config.yaml
dataset: "struck, bounced, scraped and rolled objects made by modal synthesis"
n_mels: 64
hop_length: 160
num_classes: [6, 5, 3]
head_dropout: 0.2
init: "kaiming_normal"
max_grad_norm: 1.0
batch_size: 192
epochs: 18.9
Rows from block 3, named by matrix and row number. Rows with one number belong to one channel. Each number is 128 + 24 x the weight over its row's rms, rounded and kept within 0 to 255. All counts start at 0. After the name is the row's rms in percent of the matrix's.
# filt: filter width-3 conv, dilation 8 (model.blocks.3.filt.weight, 384x384x3), inputs 0-127, a 3 kernel for each
# gate: gate width-3 conv, dilation 8 (model.blocks.3.gate.weight, 384x384x3), inputs 0-127, a 3 kernel for each
# out: residual pointwise conv (model.blocks.3.out.weight, 384x384x1, transposed), outputs 0-383
filt.32 103 [162 110 125 151 167 172 128 145 127 139 126 132 139 129 140 157 127 160 105 150 110 104 134 118 111 121 100 115 157 150 112 174 101 121  95 116 150  83 135 152  78 118 156 150 165 132 127 138 142  64 101 151 129 120 101 151 153 132 127 111 136 127 131 156 118 157 106 118 133 125 132 118 119  80 111 121 103 133 115 119 150  79  87  86 113 105 119 114 125 152 132 118 112 131 108  97 154 119 124 119 117 131  98 100 107 129 159 130 123 135 111 134 100 126 112 123 103 168 130 131 147  98  87 132 133 116 137 133 118 119 137 117 153  86 145 137  82 129 132 151 127  98  94 112 138 145 121  83 202 132 120 115 100 114 137 175 134 148 127  98 118 116 186  52 137 120 137 103 120 131 133 143 145 153 150  96 129  88 180 139 136  94 121 128 111 118 172  74 156 135 143 117 110 149 171 133 101 126 179  46 140 108 103 118 102 124 109 112 120 131 104 104 128 129  89 146 110 132 132 134 133 111 152 122 134 109 166 109 138 135 132 132 158 146 124 167 138 107 172 108 114 136 144 107 123 118  92 117 115 135 101 110 148  86 137 122 159 132 116 141 112 117 181 157 120 149 178 131 124 120  93 123 151 151 147 145 128 124 110 128 158 140 162 104 112 123 220 113 125 119 127 124 121 121 129 124 106 147  62 143 128 168 141 148 122 126 103 180 114 103 111 118 104 138 109 117  82 120 155 129 157 135 149 137 129 108 108 127  93 118 128 132 134 141 103 109 157 178 165 135 103 104 118  94  97 133 166 122 138 115 165 134 153 143  94 154 154 141 109  97 140 136 170  97 185 102 117 108 119 106  92 108 161  79 109 107  97 107 112 169 123 140 154 148]
filt.33 104 [116 107 152  82 134 132 137 122 111 140 122 182 156 107 141  72 157  72 121 136 113 130 143 131 137 133 168 136 102 119 152  65 171 125 145 152  87 147 161 137 107 122  95 172  79  86 159 112 160 103 162 131  96 120 125 162 146 135 104 151 117 116  84 136 125 125 121 150 148 149 134 115 129 132 159 153 106 136 151 126 109 128 133 145 118 126 164  90 185 113 160 107 176 126 125  98 117 133 114 144 134 157 164 101 133 134 117 151  96 137 138 122 136 139 138 135 143  57 136 104 121  85 157 127 107 129 141  97 163  72 131 122 107 135 100 137 132 180  84 122 156 140 126 140 128 117 122 131 131 125 142 114 111 138 132 120 122 118 112 123 145 132  81 150  85 102  94 158 109 122  71  87 107 124 127 137 109 135 119 102 129 115 167 112 135 137 113 148 129 103 112 160 154 148 126 134 143 181  78 132  63 137 135 142 129  97 164 162 133 164 125 130 128 149 112 142 105 150 130  62 141 102 139  84 109 159  98 171 151 138  68 101 153 128 130 116 117 114 133  93 124 107 117 115 163 136 171 121 118 140 134 141 109 126  76 161 118 153 144 101 124 113 150 132 111 178 130 109 145 146 146 104 115 132 112 121 142 111 107 145  96 135 128 123 132 126  72 115 103 125 144  59 131 124 153  71 133 119 141  83  90 149 104 156 108 138 156 108 178 144 138 133 107 128 113 102 151 152  99 159 107 148 118 130 132 126 157 124 125 137 116 137  66 128  90 137 112 157 145 147 109 140 123 129 162 135  89 146  81 180 101 126 125 149 123 124 122 127 100 121 132 108 112 139  92 126 142 128 155 129 111 135  66 120 140 136 137 140 123 113 129 131  98 196]
filt.34 093 [142 124 109 113 132 128 139 160 174 165 111 163 152 120 167 131 172 142 135 153 129 156 147 120 142 130 104 159 135 160 133 131 126 122 111  97 135 172 142 160 132 147 118 151 131 122 151  94 181 131 168 156 123 143 146 130 125 179 126 122 122 162 132 153 124 172 148 128 102 106 132 132 146 108 113 180 120 154 143  96 133 166 135 122 136 104 107 132 162 107 145  80 108 147 158 142 159 174 155 163 113 149 157  89 128 142 136 154 131 131 102 150 155 162 138 136 104 134 186 113 189 158 138 135 146 170 172 116 164 146 141 100 170 167 147 173 115 143 196 166 136 142 143 119 141 176 159 119 160 124 150 113 111 166 118 143 141 114 107 134 131  98 144 188 149 150 118 128 105 148  97 164 106 117 146 152 141 118 134 139 161 114 145 126 134 115 149 136 132 154 142 106 160 115 126 181 123 135 137 155 156 175 130 119 161 139 144 182 117 137 153 120 124 148 111 167 101 121  95 111 182 116 143 124 141 158 122 162 121 140 125 127 149 103 140 122 157 110 163 150 162 119 115 121 137  97 166  91 138 117 135 103 147 160 167 136  94 120 108 146 132 164 182 135 126 137  99 195 169 132 182 139 142 111  93 135 137 157 162 145 127 167 126 118 113 112 162 134 137 135  94 178 164 111 138 124 160 147 155 168 140 174  97 159 118 179 144 108 128 118 147 124 117 168 115 155 152 113 125 156 126 119 113 146 165 146 108 157 114 116 111 166 120 162 124 153 130 129 116 154 123 159 178 134  83 158 122 152 128 157 122 159 140 142 123 105 100 155 134 155 138 125 163 106 125 119 162 119 106 166 115 129 149 150 107 145  99 100 112 130 122 147 113 129]
filt.35 068 [155  93 102 123  95 127  93 130 130 160 145 130 137 152 119 103 121 102 117 143 111 127 142  94 126 126  98 101 167 141 142 152 114 134  88 119 155 103  85 165 154 139 108 107 169  71  92 114 150 150 147 121 124 141 127 141 107 152 140 139  94 112 127 128 122 166 110 125 114 106 132 158 136 119 106 165 162 129 128 149 153 150 166  95 153 147  97 101 130 109 158 115 135 104 143 133 142 150 104 135 153 124 155 149 118 133 161 107 146  91  95 141 167 125 135 117 112 135 103 115 135 128 122 140 169 100 160 164  99 140  97  89 135 145 138 160 101 131 150 148 106 141 133 106  77 140 132 133 126  99 134 176 109 130 140 135 120  98 128 110 117 104 115 120 118 181  98  75  98 132 178 111  71 103 126 158 129 119 135 185 158 140 123 146 128  97 117  98 118 166  85 111 109 141 116 122 121 118 116 127 154 146 142 114 155 143 123 138 159 117 152 161 130 128 119 159  87 106 160  93  80 123 137 109 147 157 183 117 126 127 133 120 107 114 131 163 146 102 139 137 162 157 132 125  86  89 141 172 155 150 122  98 127 126 150 160 108 114 110 119 121 109 151 113  88 120 104 162 137 127 128 191 151 140 112 151 119 156 158 148 146 160 161 111  92 136 113  90 163 114 101 183 108 135 148 144 107  88 179 187 106  98  96 137 154 122 142 117  87 116 138 106  88 122  86 125 112  96 108 113 144 137 127 149 131 112  81 155 131 128  94 114 156 131 148 144 125 106 117 122 182 128 148 108 113 133 159 143  96 107 108 123 129 149  94 102 111 131 184 128 139 137 165 144 104  70 126 138 118 135 164 124 146  91  93 138 113 111 120 115 131 132 129  84]
filt.36 107 [107 164 108 132 155 142 112 137 122 137  95 111 141 142 132 135 131 138 129 162 144 146 136 153 135 124 125  95 169 123 140 121 119 129 109 141 118 135 141 194  92 143  77 166 124 123  86 152 164  89 123 124 130 103  58 148 110 130 134 123 140 126 131 138 128 127  93 108 127 128 140 162 126 132 114 158 103 138 107 142 100 154 106 134 135 120 130 131 122 139 155  99 132 138 113 115 190 103 138 118 116 123 149 106 126 134 132 124 126 151 120 147 118 134 131 125 129 172 105 149 190  63 126 149 123 123 182 100 132 126 140 137 140 139 114 153  82 134 180 109 152 155 144 134 137 120 138 113 133 125 186  82 156 159 100 114  98 140 109 108 132 118 158  93 133 138 144 127 100 157 117 122 115 136 143 128 123  79 204 116 155 117 114 140 135 127 118 126 129 138 152 114 104 106  97 139  85 136 175  92 122 141 125 118 148 120 128 143 100 130 138 131 100 132 112 127 113 128 129 123 137 184 145 116  95 130 146 133  78 136 103 112 154 122  69 184 110 138 158 128 123 107  85 120 119 140 146 118 118 145 148 124 124 124 116 124 169 140 155 123 143 127 149 163 125 107 122 126 120 145 153 114 159 107 145 115 121 147 130 126 162 117  80 159  89 122 141 123 144 153 128 199 124 157 164 109 114 125 112 105 120 125 135 164 121 108 144 125 125 138 141 126 148 127 149 219  55 162  96 151 129  83 165 129 157 126 139 119 122 127 118 150 117 162 112 119  98 150 106 176  67 153 162  91 139 141 142 118 120 100 118 144 118 130 103 127 106 162 126 126 164 111 129 176 134 124 148 134 118 167  76 140 141 114 124 122 136 131 136 137 128 115 102 111]
filt.37 104 [150 126 146 131 110 156  80 227 118 116 132 151  94 157 133  97 163 127  95 173 102  92 141 118 121 103 112  97 171 132 102 142 126 144  83 113 144  97 114 137 144 133 117 165 127 135 115  89 145 143 129  94 172 121 142 134 110 103 142 134  80 185 105 118 149 126 149 117 110 136 156 112 124  99 120 100 149 129 128 140 131 123 105 111 170  71 126 134 113 116 130  97 141  69 188 104 109 152 128 132 129 122 128 130 130  88 180 133 125 108 122 107 181 132 126 117 111 108 136 126 117 133 107 108 151 131  92 157 136 116 101 113 114 164 136 157  89 140 116 119 139 138 100 125  68 206 139 115 159 107  90 142  98 129 120 122 115 143  98 130 135 103 114 131 124 147  96 144 113 152 103 127 153 140  73 176 110  91 179 124 149  79 140 111 128 113 102 135 119 113  95 121 113 122 108  95 129 103 112 138 134 142 108 137  95 166 120 144 120 128 134  79 138 160 143 153 161  99 131 126 141 119  98 132 103 112 167 155  59 207  89 136 167 102 111 168 135 117 147 106 110 124 150 160 102 115 112 115 124 138 111 120 109 141 118 107 149 153  66 183 118  97 151 133 113 109 101 107 171 142 113 141 114 135 107 140  68 212 124 105 163 118 119 103 135  92 150 102 124  91 140 144  96 141  88 178 143 100 153 112 111 101 123 103 145 139 108 135 110 114 133 103 118 124 101 145 113 149 134 108 124 105 154 169 132 144 167 159  99 101  50 181 121  81 128 124 101 133 111 124 181 146 139  93 102  72 156 108 132 129 109 124 112 127 118 106  96  86 182 137 116 123 142 113 121 105 115 110 102 158 103 129 114 124 109 144 116 105 132 121 135 113 104  95]
gate.32 099 [123 119 106 140 135 121 113 149 137  89  83 126  98 100 122 169 174 119 143 152 144 112 154 113 122 121 103 142  96 143  77 154 146 131 111 130 159 159 163  81 165 115 186 140 139 138 149 148  81 120 117 119 137 121 158  66 147 106 108 133 143 169 150 124  95 132 152  88 125 127 135 164 134 119 121  90 124 155 165  82 134  90 110 125 120 117 111 155 127 126  92  88 120 136 158 127  91 173  90 125 106 127 116  95 116 115 115 142 160 140 120  98 123  96 130 143 114 121 189 106  78 150 135 109 122 110  69 126  95 137 154 127 139 117 114  95  88 110  95 125 102 128 132 108 128 168 145 143 140 144 101 103 142 151 115 109 166 160 179 153 116 125 113 178 117 103  96 101 185 148 159 125 153 132 126 146 118 167 127 148  86  87 111 156 149 119 134 112 133 130 141 109 139 111 126 113 111 119 119 139 104 120 118 113  98  98 115  93  67 117 124  71 114 110  98 123 151 138 143 177 186 148 130 149 131 107 106 135 150 163 164 172 135 125 144  90 145 133 147 134 145 116  98 149 126 125 106  80 124 126 148 103 126 140 127 164 135 138 117 170 126 141 153 118 144  88 109 115 124 127  94 117 116 124  84 120 139 153 134 106 110 131 148 125 121 106 177 177 152 142 100 140 167  86  94 149 109 148 161 124 150 144 102  95 105 109 101 135 149 152 158 121 149 171 129  92 151  88 168 107 154 142 134 154 123 136  99 135 124 125 170 155 145  83 132 110 159 102 156  70 142 106 110 133 128 115 132 139 160 124 120 108 102 121 135  86 123 100 121 110  99 111 120  95 147 130 119 121 127  75  93 104 122 142 126 135 120 132 116 127 121 115  90 150]
gate.33 095 [148 168 137 104  89 154 121 141 121  98  91 125 111 114 108 128 126 132 136 166 145 130 207 139 138 171 134 113 114 139 100 175 104 138 127 143 120  87 138 103 104 104 159 152 150 142 139 143 105  95  95 128 125  99 128 121 159 119 127 121 130 164 140 110  75 129 129 111 147 117  80 105 133 149 125 126 118 115 128 106 128 138 145 140 136 155 144 127 142 160 110  95  93 132 140 130 145 146 125 132 106 111 112 121 132 130 155 137 140 169 143 152 133 126 141 176 143 124 150 153 125 136 109 113 133 136 117 159 127 133 186 165 131  89 134  93  79 102  91 127 126 144 167 130 134 171 126 119 178 144 102 136 118  90 122 114 142 127 129 136 145 152 122  86 105 123 136 160 142 153 152 170 167 140 139 146 130 121 156 167  98  64 125 157 169 143 145  88 128 148 187 132 137 115 108 152 147 142 139  88 112 128 138 130 133 115 134 121 111 134  97  76 131 107  35  91 123 132 147 118 192 137 128 115 115 112 147 138 147 149 131 127 171 146 119 115 153 118 148 154 129 217 164 144 143 149 107 107 125 138 170 118 114  72 112 124 141 122 128 184 124 154 253 149 121 126 127 121 142 123 126 128 109 107  46 117 125 147 121 107 128 119 125 154 127 112 182 135 149 181 142 146 189 150 104 133 103 133  95  98 151 199 151 100 108 111 115 164 124 158 183 139 150 206 133 126 143 122 124  78 127 101  90 102 144 188 150 130 133 134 153 162 146 110  87 106 136 132 153 120 146 129 133 150 126  96 135 133 141 114 148  91 106 121 120 137 142 121 120 125 105 112 127 111 170 140 135 175 129 116  74 117 122  89 145 144 143 149 114 132 121 121 136 119]
gate.34 094 [133 158 144  62 101 103 143 128 137  73 112 119  91 101 140 139 140 133 157 156 148 143 165 154 156 165 157 141 137 128 101 124 148 147 155 130  90 161 128  98 109 133 158 141 111 156 146 123 107 118 129 135 133 141 121 138 131 106 140 154 158 135 133  98  77 122 132 130 131 114 102  88 151 161 142 114 149 155 160 150 144 151 187 167 139 160 140 131 148 143 112 116 124 162 135 161 119 118 130 115 123 127 140 142 158 125 145 142 151 194 175 119 130 137 180 183 157 116 136 126 133 175 173 121 139 168 123 118 143 150 187 141 125 124 141  95  98 126 100 112 124 165 170 155 145 120 124 155 136 144 128 138 113 155 137 128 150 123 132 186 174 154 112 127 125  87 130 121 187 174 135 156 173 116 145 135 135 166 147 149  93 121 125 164 174 149  95 122 121 131 153 157 168 140 154 143 158 137 122 118 132 149 165 142 110 143 145 125 126 156 118 124 152 113 105  97 178 141 129 167 166 129 143 146 148 120 135 159 175 155 142 153 146 129 128 140 138 152 133 139 157 163 175 167 152 143 130 129 153 148 173 154 106 112 127 142 131 119 153 135 160 171 164 152 123 127 110 139 161 141 149 129 113 109  95  78 141 132 139 120 119 143 142 165 153 133 153 153 140 155 143 144 170 148 122 127 143 130 111 137 165 173 137  97 105 121 135 139 139 172 182 151 191 178 147 136 136 139 119 107 102  95 105 119 150 159 130 152 169 148 168 135 139  93 122 145  98 115 132 133 131 168 134 176 173 136 141 149 139 131 138  83 102 118 170 144 143 121 133 138  86  72  99 148 155 160 175 169 145 103 121 137 119 148 133 156 161 145 102 102 113  94 126 127]
gate.35 089 [153 180 171 141 125 118 130 124 126 101  78 116 103  71 138 137 137 140 144 135 135 145 143 134 147 146 146 124 125 141 130 103 132 150 176 134 137 132 133 117 105 151 148 183 132 134 145  98 110 117 114 119 124 136 135 139 105 119 129 131 156 183 133  92  97 117 127 135  93 132 149  95 136 160 159 117 103 138 142 151 151 131 136 132 153 149 158 137 130 126 110 133  92 126 128 132 132 101 143 108 122 114 129 135 146 104 121 149 156 174 159 107 107 150 165 171 143 140 126 129 122 121 138 108  98 138 115  77 158 166 189 152 109 114 123 118 111  78 131 128 137 147 159 169 146 124 118 131 127 115 124  97  87 156 140 134 150 159 148 146 212 140 129 147 133 146 107 186 162 193 133 166 184 169 114 132 160 152 152 134 102 112 114 152 174 163 106 138 116 129 159 172 107 133 124 128 149 145 105 109 117 144 147 139 106 118 131  95 119 131  80 108 134 117 113 104 150 168 100 182 190 137 126 151 131 108  79 148 117 146 120 160 175 113 131 114 131 146 129 128 123 117 156 153 167 128 116 122 133 145 166 187  98 103 140 154 156 152 135 153 160 157 119 148 101 116 118 148 145 150 140 137 134 113 120 105 122 112 137 113 108 114 122 175 187 130 132 138 160 181 160 153 156 142 128 121 156 108 120 103 141 174 134  80  84 146 136 120 130 149 181 170 173 187 145 128 113 118 136 136  92 106 125 134 164 157 154 146 183 140 142 169 139 106  91 129 108 116 105 112  92 131 145 142 158 134 123 135 118 148  98 116  69 114 131 149 111 107 101 147 102  73 109 143 123 129 147 166 141 112  77 105 128 139 155 152 168 150 112  77 126  99  92  88]
gate.36 097 [132 150 125  96  90 126 170 147 137 162 140 149 173 166 147 156 134 105 150 112 110 159 122 143 140 123 143 150 109 109 169 142 170 113 108 123 118 131  92 190 192 166 120 104  91 130 133 123 158 178 170 134 119 149 127  92 104 146 129 149 154 123 122 136 145 143 113  75 114  97  85 117 127 152 137 160 155 138 147 140 139 142 138 137 108 135 127 108  90  78 109 148 157 179 145 129 176 198 147 153 152 132 153 143 148 191 152 153 151 135 124 184 176 135 124 121 121 110 147 127 169 162 148 183 177 128 191 173 155 111 117 120 175 156 114 101 144 159 124 114 113 126 124 140 159 132 115 153 107 146 136 155 133 132 127 141  81  68 117 128 100 117 142 162 121 133 149 139 128  87 115 115 134 116 192 173 138 152  62  86 115 145 134 143 135 126 167 175 120 106 109 141 167 159 169 136 137 134 151 188 135 142 138 141 187 164 148 169 137 146 137 133 144 124 151 131  94  91 121  93 106 101 125 108 125 173 117 145 144 122 134 137  99 120 163  90 109 157 123 112 175 136 147 110 105 124 165 147 139 114 163 131 151 145 119 117  94 108 163 149 162 140 127 122 137 122 140 150 125 116 119 121 107 108 130 135 167 141 126 150 116 132 132 131 143 147 115 153 100  95 128 100  94 120 170 179 169 157 161 104 127 111 144 169 178 152 139 135 169 160 150 135 129 122 111 139 144 142 103  94 111 125 113 131 135 119 118 114 114 115 146 114 117 154 174 160 152 109 142 165 165 160 139 144 142 147 125 152 135 124 113 128 157 150 156 106 135 187 176 140 126 158 160 164 149 168 135 110 145 127 152 143  98 127  88 130 127 117 111 103 146 160 134 201]
gate.37 090 [128  97  86 150 120 113 143 126 133 132 111 158 162 154 155 138 133 123 149 134 141 123  87 100  94 114 128 139  89 144 159 144 139 101 110 127 176  79 105 134 157 160 110 113  92 110 133 122 138 110 171 133 138 119 144 106 109 127  98 139 140 118 109 149 146 143 110  94 143 162 167 153  93  94 117 113 110 152 103 106 101 121  79 142 125 110 132 144 110 163 118 107 160 130 137 114 133 130 142 110 113 149 108 131 121 157 115 152 116  98  93 145 112 139 104 109 103 179 136 120 135 119 135 162 123 132 140 120 152 136 108 112 145 124 122 119  98 164 158  96 176 101 122 140 124  91 122 142 139  97 123 120 149 110 137 204 108 132 121 102  81 114 152 122 180 143 116  79 125 126  91 102  89 136 119 120 127 127 121  90 143 116 168 111  98 103 147 117 119 110 142 141  68 100 129 111  70 139 140 132 153  89 101 138 148 112 136 104  98 151 110 115 126 128 110 171 105 111 117 143  90 125 141 165 133 143 120 133 125 138  97 118 100  99 139 118 127 157 137 114 121 112  95 108 102 119 132 150 130  78 118 102 161 159 152 126 165 108 130 120 111  80  61 134 112  86 132 123  65 132  99  95 192 139 145 118 122 132 117 156 147 128 136 114  99 141 128 123 125  95 113 126  97 136 130 141 116 117 135 139 113  74 113 154 141 153 148 126 121 126 143 113 103 109 106 109 108 138 165 104 139 165 137 144 123 124 115 100 108 122 115  97  97 143 140 157 168 120 119 119 112 164  96  95 122 160 124 119 118 107 134 148 143 137  95 142 109 139 125 126 120 157 157 143 152  95  86  94 131 122 114 170 155 110 139  95 113 117 159 170 130 128 107 142]
out.32 092 [105 104 112 118 127 120 133 107 133 148 147 109 134  98 106 133 104 140 165 122 109 106 113 141  95 124  77 121 136  93 119 147  98  65 138 160 133 100 121 127 135 118 127 145  99 104 114 116 148 180 147 122 139 158  87 107 167  93  95 150 106 126  99 148 107  43  74 117 124 136 170  75 145 172 133 160 148 148 155 129 173 123 114 134 109 143 146 139 100 115 105  92 125 159 117 147 132 165 121 105 139 119 152 130 165 120 127 171 115 119 137 102 107 140 126 136  99 120 133 127  88 183 134 139  94 122 186 124 117 135  89 145 135 118 119 105 138 139 121 132 126 116 114 132 148 147 102 107 180 142  81 101 117 126 140 123 149 133 144 136 129 143  73  98  85 134 136 118 140 125 174 123  93 136 140 141  81 119 152 112 156 111 160 115  89 108 107  67 124 122 138  83 137 103 129  92 122 150  98 127 137 148 182 137  83 137  95 122 145 111 113 118 119 143 119 130 110 135 134 116 142 119  93 166 144 151 127 158 120 103 125 123 109  98 132 129 131 120 114  45 126 100 145 115 124 103  98 158 126 151 136 160 133 115 121  92 129 107 119  68 153 119 134 154  85 162 126 103 110 128 128 145 116 145 112 155  95  83 128 118 116  95 117 155 103 166 126 110 135 148 138 145 130 101 137 113 120 128 110 128 115 117 142  97 110 119 132 132 161  94 107  96 122 119 155 107 106 102 131 168 111 122 176 107 143 137 130 112 125 147 105 156 118 114  86 188 130 100 138 139 149  98 149 141 155 144 117 123 145 125 143 104 148 118 136  88 130 151 137 109 187  65  88 133 117  99 110 140 157 108 123  87  97 139 129 152 149 143 181  87 107 116 157 147]
out.33 093 [146 129 146 121  76 111 119 122  95 168 114 133 128 112 124 106 132 137 153 101 135 108 164 141  92 122 151 144  94 145 115 119 105 114 101 105 112 105 116 145 123 116 100  87 135 114 151 113 145 129 110 143 113 137 119 117 130 114 116 125 136  75 152  52 148  77 135 116 122 120 130 160 178 113 115 124 112 103 155 143 131 111 139  99 144 115  99 119 103 134 110 130 115 121 135 110 135  62 123 170 104  79  94 147  95 122 136 127 115 134 127 121 122 128 107 119 165 119 103 132 108 112 115 161  96 126  96 130 116 171 157  86  96 134 148 103  91  97 173 111 107 146 116  85 142 104 138 124 103  88 162 104 149 129  94 142 152  74 116 119 131 108 120 134 123 135  99  99 101 141 157 100 160  98 158  78 141 125 141 144 135  67  89 118 131 117 109 151 101 121 106  86 140 170  81 128  86 155 110 144 139 158 110 161 111 114 113 107  91 150  81  88  77 152 162 137 120 109  98 119 136  90 128 108 145  70 120  99 130 136 124 143 138 129  96 115 134 101 139 159 153 118 121 123  86  96 132 147 119 103 163 118 114 128 132 155 109 123 148  90 114 127 101 117 114  77 137 107 111 106  88  84 141 116 141  93  99 174  82 124 121 146 166 115 145 144 162 156 105 148 120  86 166 118 120 109 102 116 111 137 138 130 107 122  91 161 141 111 138 116  88 130 123 112 120 124 145  94 103 112 117 122  95 168  85 124  98 132 158 120 112 129 126 141 108 167 113 155 145 134 127 120  79 159 155 149  94 153  95 132 118 144 146 115 135 166 109  93 175 106 110 136  92 132 131 153 109  99 114 144 115  96 125 110 163 128 118 105 133  77 142 101  96 100]
out.34 103 [155 112 120 144 119 136 138 156 157  90 114 166 147 136 122 158 116 119 121 138 150 107 119  64 147 122  91 120 138  94 145 157 123 154 166 138 199 119 161 163 153 123 128 164 138 116 160 111 118 135 137 129 100 124 140 152 112 161 132 113 128 172 154 181  90 138 126 126 135 134 134  87 124 119 122 112 136 153 112 115 166 163 134 169 120 175 134 120 114 162 111  90 121 130 182 121 142 163 171  75 153 127 153 168 158 135  92 104 148 134 138 134 146 132 162 133 116 110 171 146  86 155 153 118 172 145 104 111 124  95  96 179 154 136 110 127 125 170 125 144 128 134 147 154 117  89 120 158 130 145 122 139 120 140 147 133 129 150 138 124 125 129 105 141 139 120 142 181 155 145  98 127 111 115 124 131 139 149 105 116 124 135 149 145 113 152 169 114 131  98 117 187 161  85 156 139 143 151 142 113 102 110 154 133 132 145 157 134 163  89 163 132 164 110 152 115 121 118 150 158 128 137 153 137 147 149 185 153 138 135 137 145 129 141 140 132 104 183 165 151 143 135 140 129 186 145 134  94 124 137 156 150 114 138 134 127 142 128 147 155 138 113 178 136 151 132 113 188 112 121 184 130 138 206 106 125 154 184 159 116 133 125 143 120 155 151 118 130 135 136 116 160 106 136 120 123 150 119 143  93 107 118 137 156  79 143 117 131 147 145 136 159 141 148 144 134 125 162 179 142 127 100 145 126 126 120 123 109 130 123 101  90 123 113 110 126 151 152 140 141 111 145 130 115 154 100 170  94 139  99 139 125 138 176 119 100 144 160  80 152 106 187 133 100 160 128  95 130 134 162 162 146 159 117  93 133 156 166  87 164 161 148 107 114]
out.35 078 [100 105 103 136 171 146 124  93 121  97 106 117 126 167 137 116 129 136 119 127  96 131 117 115 137 143  76 110 159 128 137 167 124 164 117 118 138 113 156 155 165 137 136 144 172 137 130 146 115 103 108 107 163  89 141 138  90 135 112 117 134 121 153 160  98 122 142 118 146 136 139 124  90 113 163 133 106 140 129  94  88 137 101 154 142 181 100  90 121 124 102  93 129 126 156 118 129 131 133  88 159 150 110 175 140 154 130 139 138 103  75 141 157 135 154 122 106  95 112 139  98 116  91 150 158 139 132  88  99 145  88 152 152 109 114 123 104 158 113  85  96 153 138 178 115  82 113 148 121 123 133 180 148 122 154 140 115 139 133 111 153 107  77  98 135 177 102 153 156  66 153 121  86 114 127 123 122 142 114 144 119 110 144 111 102 122 167 105 113 129 128 133  85  98 183 120 131 125 126 131 115 135 146  87 137 138 122 119 163 110 154 128 114  98 116 123 136  79 192 147 136 130 108 140 106 122 132 115 166 172  85 111 102 128 119 113 119 116  91 140  90  81  94 121 125 135 121  80 120 123 178 122 150 131  98 137 140 145  85 165 141 115 136  97 135 153 137 179 145 147 163 102  65 167 125 106 114 137 117 144 116 151 113  94  88 158 107 153 147 111 125 114 131 115 136 154 122 136 148 106 109 104 134 155 139 111 134 140 131 104 113  84 142 148 135 101 128 173 137 123 166 112 125  91  89 141 159 114 120 137 127  85 150 107 110 116 161 118 134 117 115 108 132 123 166 111 160 108 168 100 112 137  88 151 140 120  96 113 113 146 141 120 174  77 117 101 129 113 111 167 127 137  88  72 104  97 165 116  99 112 132 129 129 140]
out.36 105 [125 161 147 122 127 111 122 154 149 139 125 152  98 125 160  61 102 127 143 129 136 116 135 131 158  87 149 110  94 146 162 115 114 131 109 125 164 113 134  82 106 120 113 121 119  90 111 130 176 134  90 169 124 129 112 126 130 178 128 148 134 169 116 129 148 189 117 164 125  96 136 133 127  63 124 134 134 125 140 151 115 130  67 134 114 154 116 148 140 137 159 124 127 105 156 122 195 108 144 105 127 120 126 147 113  64 111 140 174 137 132 119 150 115 112 127 101  95 152 116 118  87 189  41 113 121 104 116 144 158 125 127 120 119 105 129  96 134 137 116 146 118  93 134 132 160 128 135 101 120 147  97 143 152 115  99 153 128  74 128 170 128 128 147 136 136 121 122 145 149 135  75 118 132 150 151 180 141 144 156 177 122 127  80 121 152  82 166 132 152 108  71 102 118 134 124 122  99 105 131 109 135 136 142 124 118 145 135 170 120 170 134  74  95 163 128 180 151 138 117 132 100 106 153 120 139 148 127 124 144 154 131 182 157 148 143 168 134 148 165 140 136 141 182 149 117 154 110 126  89 119 100  95 101 133 105 135 105 136 112 117 114 182  98 146  98 102 101  96 163 151 161 134 142 159 107 110 127 165 129  98 136 175 171 141  91 119 134 146 164 132 150 160  98 103 121 133 139 102 127 123 147 146 116 113 112 136 119 138 133 140 119 141 104 105 136 152 131 127  92 124 140 119 135 128 134 108 116 102 181 129 172 120 117 140 126  98 128 111 153 144 129 167 140  86 110 135 157 143 136 110 107 154 158 127 162 133 146 128 118 105 150 179 125 139 123  98 106 144 198 117 125 124 115 117 144 116 134  99 146 138 119 121 138]
out.37 110 [ 84 135 155 148 126 146 122  97 120 162 126  95 136 126 145 127 121 122 134 145 134 146 142 130  92 153 105 132  92 177 138 140 134 140 171 150 106 140 150 103 130 133 160 119 148 118 124 122 202 124 146 146 120 170 148  81 101 136 132 129 128 144 124 102 139 124 111 152 151 154 165 151 120 158 128 164 131 162 148 134 108  71 146 111 128 129 126 149 117 189 162 102 159 150  83 104 139 179 114 137 100 160 107 134 147 139 126 143 107 133 149 124  95 142 151 108 156 118 121 121 145 117 139 188 143  74 160 115 140 177 137 120 125 161 136 125 145  95 128 102 135 103 131  98 111 129 116 159 171 110 123 202 127 114 114 148 125 112 175 114 173 137 104 122 143 134 115 185 144  97 140 138 135 104 123 107 117 170 116 127 126 118 172 151 133 160 146 132  98 109 143 151 123 133 122 136 105 139 138 171 111 126 146 118 110 137 116 161 120 135 118 129 121 122 104 134 150 137  97 159 159 142 134 120 132 103 120 104 158 131 114 133 103 130  80 119 140 122 115 127  92 152 135 187 122  98 138 140 171 156 147 126 168 129 134 109  98 150 118 133  93 133  66 145 125 134  84 130 150 133 106 173 129 121 110 165 146  91 110  88  81 115 117 148 118 112 121 138 129 139 114  82 148 117 105 159 130 130 122 196 143 128  72 123 131 108 147 141 143 166 106 102 108 121 133 126 113 125 111 152 120 148 117 129 127 138 114 146 111 147 142  89 123 136 112  95 128 112  83 163 139  87 132 148 152  98  92 156 115 135 165 127  97 190 129 126 118 170 147 182 151 146 141 135 138 122 151 175 121 124 141 179 127 175 169 157 167  93 126  78 110  89 122 142]